A small GAN, trained from scratch: discriminator norm batchnorm, trained on drawn branching plants.
Rows from block 2 of the discriminator of a small GAN, named by matrix and row number. Each number is 500 + 50 x the weight over its row's rms, rounded and kept within 0 to 999. All counts start at 0. Numbers have three digits each.
After each channel's rows are labels from the 100 images, of 14848, where the channel reaches its highest value: "responds to" is what is common among them. Only what is clearly more common there than usual is listed. The data: drawn branching plants.
# conv: 3x3 conv (discriminator.blocks.2.conv.weight, 128x80x3x3, each kernel summed), inputs 40-79

conv.23:473529496571478435505459439540500466510560500500517470526491544563515500437539604564480410512424500420485551378571532430
responds to: two-way forks; night; green leaves

conv.67:553504512499446648538506500477582516393491510460504455464471493490575478462501416418481603504495508522513550516450420415
responds to: autumn leaves; leaning right

conv.123:465503479452479484528463347506488473494466485554537495423498437438419495544464549519516535474468412522469471405488501386
responds to: two-way forks; wide

conv.60:425532500531434468460494583611451443527495510617491512398500431481500533489462465426400451500504539500475468538529449459
responds to: pink blossoms; narrow

conv.96:467507507492429564547501490444500622521468506524566503504519402511516465561469465503484493522475470509540520548540413536
responds to: wide

conv.120:500500500510481566511393486482500408463495500500568514458483500566510459500433628560441453526453482593643500454538500473
responds to: pink blossoms

conv.30:501471474514525470446438567489531472513500469491484511457478498474516557514455547514526485413510528650458533552555493472
responds to: white flowers; wide

conv.92:551505455480419466430412512430498529385505666500466560551478498631484430462504470489490567480527407517524574586540434441
responds to: autumn leaves

conv.50:548500441553504453427487522550491530443469463453559480511560424537551382500574458491560516521492530500477520478560576423
responds to: two-way forks; spreading

conv.86:470460574533430465500474469588561510533509545470452630500567488464396473511427519485417459521532491504574514444504475460
responds to: three-way forks; spreading

conv.65:503487548568523502469452370483454418500624625495452462427531532514449485512488498508589474565458539516500513569529439500
responds to: two-way forks; wide; bare

conv.118:511537391519546534440577454444514537512421518590500466500451406451485464524511463525433533492434532525462501502506402617
responds to: night

conv.68:506506456534509487489543425500501519541519526507477492517448453508466458526437523515630520358513503552562521450515382460
responds to: two-way forks; wide

conv.111:492454403355517460488492445540522513535470572496450700482469462540537575522610474542519508523517435510502471549448559560
responds to: green leaves

conv.105:471515575539497476572460475456561542438492500500533549500452487500472477503534472485518515544521608503514531527522485500
responds to: two-way forks

conv.47:537534403542540501500544476455454459536597533467575443534509429558430557500500573458494485460430497500339500560595454532
responds to: pink blossoms; night

conv.94:469669528560536568472473531500424590406498437547521446476418500478522500476472523555445539576485501500538411616533463469
responds to: night; white flowers

conv.45:543508420538466481498500526483514474474592405525534487495430590456583434568470484508505500586528549567515465556466526439
responds to: white flowers; spreading

conv.9:500424442459380500500500500426530454426553453500469508500534570549548461562469389520473470500576471498435539545522564489
responds to: two-way forks; wide

conv.1:436517500514502518530533575479495472519427467537481586365485530498479500473476500413432551536559477426530476504467476497
responds to: autumn leaves; night

conv.90:557643586472503557474519542453547539553480500498494517424535558542478533524565558604473498449547438542463524500533499415
responds to: autumn leaves

conv.125:500487543483533482491376500507555482474403500484483510500441444475465550519494446518470504527457513485472431536434497500
responds to: autumn leaves; leaning right; narrow